A small image classifier, trained from scratch.
Model: 4.02M parameters, 24-pixel images, norm layernorm, activation swiglu, patch size [2, 2], layers 16.
Training: normuon at rate 0.012, 24800 steps.
Data: 295000 training examples, 21.5 epochs.
Rows from block 10, named by matrix and row number. Rows with one number belong to one neuron. Each number is 500 + 25 x the weight over its row's rms, rounded and kept within 0 to 999. All counts start at 0. Numbers have three digits each. After the name is the row's rms in percent of the matrix's.
# gate: MLP gate (model.blocks.10.mlp.gate.weight, 384x192), inputs 0-191
# fc1: MLP up (model.blocks.10.mlp.fc1.weight, 384x192), inputs 0-191
# fc2: MLP down (model.blocks.10.mlp.fc2.weight, 192x384, transposed), outputs 0-191
gate.147 100:539534453518504526491480525523498511489502530515497521522513478516503512483495500481492474492523495491473511464483520501534485510513547525491479502481488524538498482487458480493466459482515515555475477484528495490532495499488492528539518477543518530489477466516503526499516472455464529473487485511535498513542513444513469509485523448533495512483480528507460477439432543526501469478512513549486510502525502474480490502482482485519525483448535456475487509552494484511497521499487486467503495518535501536505508491521548506540528503538491477510505468466502523505513457468561528514
gate.148 096:471499501482491483483491514503481530520520528487506502539489460489495512470528529538495524501472471473450530484513496520493461536508474442526464436475501490550521467498515473519488471484483515502548509447523523537473511466517451522494519460503517476463494464496523521451496507509492446508496502463502497489538447497474490481519542506482521534508533501528492499525495495517481500492504518507487512547529514502496482512522486498504506477469508497471530485484503482504482496532500484496434521479535527490519508502482455524531561515509525541519532471486554497490516533495435502511
gate.149 099:471436508483507526518518498453556494533529516514485482509487475484511486506513502503550501517526489499510502505477472494507478507534506528481485489498465538505527485488510495530503514500502488503484481498500513506495484467444503495516516432534496507530492515502528455535504476494498460489487533483481530492514527525480508469490499561512506493505464535498499490548497523491531432516521498484486503532465469464543510524544511488466516487488518410484510462465489510491511494497524542464552509527557504470514515485530486527530493472499513524466493469515512480484470520531457494459
gate.150 099:501473481503498490498500491524500495480482499525497523520483512471577488527546518504528535484502497537486504493514478460474459470491536471473483470504538445455462466517469513494470528493536505498503485507501515524493491512486509517507538503479521501527502530508461515531530518510499494515520516526488493437476467463454526506479540484530506492523503501509491456502510527457520496525474488532536513527494499494511498494539496507531513484497476511457473513507477488532426516480455511480499525480524490542484445484487544492514486511527516522482500458504480525553445486528450522457
gate.151 097:475531474487539488490503486486482497493548507483543452508515454464495550526526514500496528497475505515523497479474511531471505540503500489522460480468526538511527516460513487501502466505513461488514506506518489504531468491494469544476522472502507509530518560479455532475497534516486537491513475531467478513468487504545498498504503507473503514491493511448465499459524464454499471546508486515484466533489523515490428530503491507477476500498490501495502498507482528496548511542496476467495535504554487471506515515467519541561484449508538494516508503536476475535484497472484505477
gate.152 092:502494479473549542542501483519422511488531536502535482501480499488453504482517473509502488535515513526466489477508475453472540466496522484517499464513532466497496502502492538513505536529486503498504462445491494533472536484466500483499506507486475510514463497498458479489489524488458486500519493478506498523498488474535546490510477536559488519490460518490538531475513498515515540478486524527521507469474486537469505547477511476489511484522509530509479506481466476484478448538497535505533543456504484489524519494494476536510523547532511520511492525501538465502481483513558477472
gate.153 102:514446489517500500490475523469449508473505484508504532523526477505505500493546467471508523470490490509498519527479541494519463534515485485469491507511517529521481499510498457494511468499499498486524520489510549468495536496455468528450443476528498478484430503539515512508518517472520506542488511448482487504465464490526499486528481463500489403516512521483476508508472503481488492529517503500498461511528470521515550480499543493515475498529533485480474498498495515573488554472502525475509526478509502533518516551471497510511499486496456513509495532486501491519492541489489475515
gate.154 104:523506494540483515507510487508504505493519568489469503495486481494511519522455477507471483509495509475490562510492503507528510493473436490506470513504522503503535459538497537486488486528498508510457482544490489495483478516450498476453500493539497470523487537483526499494495518495524579508467552497528492535513512457504491530493479512511492484498526515514476496493467491474509460493497532521499510499547548551426503471503451502520520541474512532458496447518470488526472480492488499459471512509550495518478453491468499532487525493496491518520498497498477540502499460473502517490
gate.155 096:483503521461477500506504506510497462506445484518513488526518490517515512451534483484514540495487529479483468495498497468517472508492498508511524490467523537499523512516541520470513554502503521444527513498475476460484517529505527477425525464486527518488456503423485500464481521518458492513493466522505537502521536509475493532508501487494525483487494507475461476496493497440489515505561509490512505502493490524494508505534500465512443481532491515513481507538525518473506539471492515493510467551500484502509510490439548525469515512495493550508476442476510474526493493492489531533
gate.156 095:482478446470487502528478489524515532528527481492503490461513487550462512502522527488486508496470505504522523470486515524519504513549461499486511494519505507503549513474591520502484473442553497496522536515470499518429482499536502473531497530541501532496543516500549504476497504507477493477503526509484522505489483505493498449526513511477537499468508498510471506482494465500493515471535510488494477527519502485495520529477499569524494482481483498473464459517525511532553561490484511473482452486484491531510481439475469477502495518505493511489504503522497465528499513537514490490
gate.157 092:512503468519539456505485555479487524514475485511494481477484509495477475488509422521507495520501467503498499528478494505524530478505455482478537472532503514517436544503504520529462479515526463487494513494484463498524460485491531528506456496483486477500493463487493509486517505507499509537498486563528488518527520497480545523488558511491432485491495472526504493486518468509511507537495506465519496505503510520518517444526522510498499495501506480504509512495489498494477482568505521446528494484497493520529502489445490487524472535528492517464502485565472508498448520548506462541
fc1.147 098:475471552518483472472460494500513461547516484526518501488445493501528473558491460535533499480532510472512486506483487502443490500488493500483486469498526534516534478536498506520436515513497498532512537509511523496499496524488483496485486514499555525455512542427523528486465492501494479437458532526492494533534530498476514504500460494481490481486507513489512497477472494516511489496530487458553517523525504485516500506471512515481490452480473492529521530531521496514493480493514506530471489546433494493513499500513500538475521510511483529439502488519544535497496478512526483504
fc1.148 088:458458476478515491522554511486513491469486530477467538488456506480511518508480538524515517459468490468487505473494461517495508487519494464523518504497488475500490509455496471500484495496523503496519497525502493497544542489507512492516484515542540501521474524526486548508469583484459498490467479564495528459525513495491488494508501508508487492549490478532515493495524469519486513449539486570527524515514519515503483483578460493488447497507489487447489483482509497508463473518481523467493521479532486504503520495465460520530494510484528527503515461473513505507488514459517478495
fc1.149 093:452488472501483470526465520483492491507479503506495532540498514471480507494518484478529503518504529493483467516483488530493474522492488500455490489463522474471488494503470511493473479552466503548446508459481475508513507486494503509508480497512499501501527523478501489527515525483537488463514539476513526480516495479532511527492469501494497483563524457499516466542506439541535423523439504494557466501509538518518488483484540536487481573507514524440546490512507471501489490518528534482500495492512537496557474475515497480517523481498500505502503475474483517513469518504499530494
fc1.150 098:483484506548485502528538478486518472477460480495517525509481495506529486460492520524495491511465498528497550524493485465479501475523488570487519507507510508500499525463510490469513449431519494523527461500485496516452485526505487513465521485484505486554508495488495533461517548493528484485526575475495501489487483472499543493500495508502507472491476489462498518467500469508473527477514513504507470512518479485508490536515512487481522497548563521509475520493470521547483536513531487490494467490523487495483480507519493545484501489461476486535528484455573494480552485491497451512
fc1.151 104:504487476534480499535493522512499516503486497511519461485461501526535506529491502533449434457504513500515518477489516484463476447516545483509534499489512512470499463466541506445520481500511483493505480492507467496504525468454518475512553498524513524523464503493482495506500534473499505441461521513494501541485496470507504507488469475483535538542487487474494503506533516525546502539508480469441509561485494466546490533518482519510477521543492503493514500517517500510502556511482459520481525479539522496483493524469487517485499505512506494494491490543488453468520530468490488557
fc1.152 098:485495490504491481502516471522478528508505503495540453469518480532482505506518462518493500474524486504492503486486439471474494545484520525512530463482514505500512518507522502492485541530483540545534496429499528530488489511489496531538489486487510481555532507507473466522482538529476509460527462522511518522459507539522531473515528505493535444534502483491530519514487485454472488523433525451532511531496502508495447546523499502510493472467466511539517489474519495525505523499531500498475478490503490467507498524511507444495503497486486529486509502510499555473470508496528508436
fc1.153 098:486497515511500490545507512512470477493479458495516519524513480517484524505432566479474480489510504498558528488464515484515464491448510455521512516543475470504532509479509535535539523500509460490496494517481500499487515543517517494505485470511452504493514496491452528501497487504507486514470501506484478528493512522506501505530483489523462517506481481462529473513439526561492470501492520482472503473506516553510508481514496474497476532492487508417486500478551461460481528485458516447489536496512465493469490494493490489497549532514519520511534474522475484523534500489530472508
fc1.154 104:508557505477497476485477472525474491531516502499506459505519535490513552490502482499527535460478534471518506541513489494544512532512483459509462536483445473511480490499500531544502481454449479503502452488556491482549487500530494534487493523500524497507469528496529495541494485511511539489470500486483521498516501496521504485505522503472485490522458475486502454491468533471552500485467519474488505535524524514490543499527521532549484480481502480458524506538505465495484487526513492471503467522478455516530449461498499547456518514508498511450478504504533491497478492516487522472
fc1.155 101:459528517509528479498484531471511503525502523527477492443522479562539525488451494506469506457525525509556467468530495495504508512526484485503498473526500517471494508523483492515548476534523497479488479489486498489537520490477503464481450520516477548515509536517477520456494524522553447483513488504466505528503475463503457494499502527471504498528530488464488524497544486506486472467484475500498513493507556470487496490480486469530554521444483503492514489530475507502476528527533469471534520491534482491521480552510487460482481454474513530477526534511518528502501494482491489519
fc1.156 090:522536514542495537521532484535500560492471458506529465518542491502487498503544504487474530549492546493492470488508474523496522493482502504482532501472469490486479491518485550496480544504456518537483489489496478491538500520481451465511477450524507496512513450502527491491509532499528515497458523495476542486492505495521491507459476471538489523505496488501476496504531468545515458523495453509431480512432491515497484484493498509547534492526490507549508484492533529503481510465495509478502523460475532480511516484495484491522487547479520462522515501529500467470507527457485506527
fc1.157 101:507507477510523467493470484522501544528512490473536441496472500506483460504488506491543544535510490508461499527499494512487525490504439516475501514492474512520463524507508521453526530458481519543497569467463518475521506495540515502480499501466474480476458490501496518487530435486501447530518498520457508498482523501452536487449526494490489462516489515536518511502521517520524545496490559493513488503484500508467535461514517502488486522494497512463516492462484517452449501540478509490530470482519498509525537502499500538541499493540495484502509488474479486461520529518493485522
fc2.147 087:503518507521542516541558515506501499425528517561483528483554490536500527468512467535508416538514453478506551528513521474527525522481487491470479516532500510499479478520508563509502483458477478508495511484477469533521481467493480484508522489515501507459480492509518485510479465465477487531482539512508467481489515536517522512470520519486537524498479515481504522488490481524437489516465510468490494503503498517497518492512483541489456508508503518521539471491530492487498524518472488510510508498514517465492510482498481480476539440477496547480486523498526490504502525465485539495
fc2.148 052:517477511489458495449502518491485494457514514453526515513511472527516500516491471497520475528512502473489516459499492574550470550533524473459510521462509483495446508537506501537500506477490477508515453449500490475473516498522500500509512452492530527529503491466507505473552507500572500479506488508501507496501532479515451493485491476471517497494548475484483496512496504532543478525489534506467489499507474509478528522500518521521501479504501459493472526507465506510498531515488519508481506505500557503539505457485511470492426495511520524532501487473483488449533556528474501485
fc2.149 065:503499536498493482438487495485524519516487484516510482512506541524477497513473518495464538495529491561498512532539485511516493532517480515498482443505540493515501518517480494490526509473534500478463521494488460478446507509518478477492553497466500511480492499513496473461476476508501485490499474503485557474520528513467442472524518510492521531471515512479519507450468503538488491521530534497471472533527480488532459484519501484505527514480487527522483567520463492543504509477525500492517504540499511480462500521539486497461543548464534462490449524530519489467470524505504467487
fc2.150 075:504529489464486479520460513494530516475482521540515474545467486442466509494515524569493481503480523512516461521485525534521520467518545528497506456481467487528525516504495448490513517516447503531486523477535499513531490540511490473515484489479463540476473496464519490476516516517484524478464458472497470463514520488488507491527516518482492476459505477480470508493505506518468487537509501512476526490500518467475508493489503475498484486512466500478519489453536485531523532467511480498519544539539512544515522485466485469536502489524503516487471485528484492495533543574491487543
fc2.151 117:478528519534511474491479497509499466492474487520519499547514556487515517535454497512508528562520484516535524478541465468510502491453457501522495502479504470496537541486488464508477507473541520513471477499519509489453500516517488509502481511504510456484487495519474491492475466501510499512527486510504494478491517494581496495542487480535499466526498537467513540484496497497510497520490494517468461415485533522501526482463484498524498511508499473538508534449547469489460515529463507497483521485493504499549508511504515484489506514467505466504550491537472514520491447468478545511
fc2.152 091:537537499494450481488504514482531515447498474475536538493494494479477487525520452509503512525548513473523525500518500483519566495509499469509486537505535480466509514520496515472480472516509449488500495503490520496472468537488487506453514513522492484498477518483509465505534504483539489464458503489504489482494513514478476558518550485473514542505487539520468476476505481521477535529507522519464462514457507494453505511492498507509537519505527494541463494491494513476514541468488480517465458551475438491538523552467495486471510486493480484502496522527536482484506490493501514562
fc2.153 093:483509471471539500496464515525525504504546452466495498515482471470529553474465475501534484515486484543489538505517488487532503501543484494502454504528495512468472496456534468451512495522522526475487456478515465523504481488518517445496544499520506496496546502507507539492487477498512516537532486504502496535516544493522501499524502534512474518503504476515474537494524544484500457509534513504519455472531522479503478524448512508432521525515502540487507484505519506529516472502521505460464498527480518519542478512519428491475465478526465486500498513472481527512466497473505511525
fc2.154 106:475488496497475488507547529483484500470498424511505506509549479500497460539517499476462446543468509492507464460491516482515520473491478517461484537492522464502533526499509503501497523490500522458536542514471461484480510495499512520508487488494483504500474480488424513514475486475483491464539491556467498516478482500514529509486514514458521524494508502528525540484506469528529481494546494487486481491459472554555481516527522530500510451507461542468489495461490463506497527467543525512507511476520508511510498521510485505509542481517521479508486538519521502533481534473502546514
fc2.155 115:502499508454535536497481515505509471543495486500525479521491527502529512504507528446508513520482497513504516547477507501457478523546483518558509506486489488515471520545472469484505472498525512499464564483521490474461459545473483490444525491516493502522494493529499547502520506509477516484494497480482506515495509542512516430474485502498504488500500514500502464498508494482514501506473488544510527540481430512481518457484486547486499526508500502472505473476508485543492523473478490515447504510500494515517511476502523515508458549502475471528464453564512436484503522534466489503
fc2.156 109:520471515498496477442520506497503507506499518510489484510516505498489507509493529511490502495517515491467489489490519476527519505487488516520468509497516490470472568504503480488532504494489495518484481497479508470492487484435491563500493493458503513500498520496550557523523505496483483452430538503543495473475504550502454513501491468513487490542468502474476489513487421490489528523484513517476516480551497513490512498470526503521472525503530469545465474537479513509494512519504481482528535500551490494500469513533513517515572515538491491512479510510447520514469493517497413514
fc2.157 089:520524519541510514514498474475495522470534488521494517496529468504483478520543465502518490496522558489446508529501501510521458488473526505507504499467491506427518514538507502480523493519500492492474457473477454493520509523528502512510479505478475481566510464492490509452483493537512544503511523531496521495471517472441506535518486511499496513453493463484506507470488467497460532517530492548500493502516476479484488493497538496548519536493518491513536495544486492541477525483510478464512537484504489501523495459509422496511502540523484503514487518531462462493465465457522507524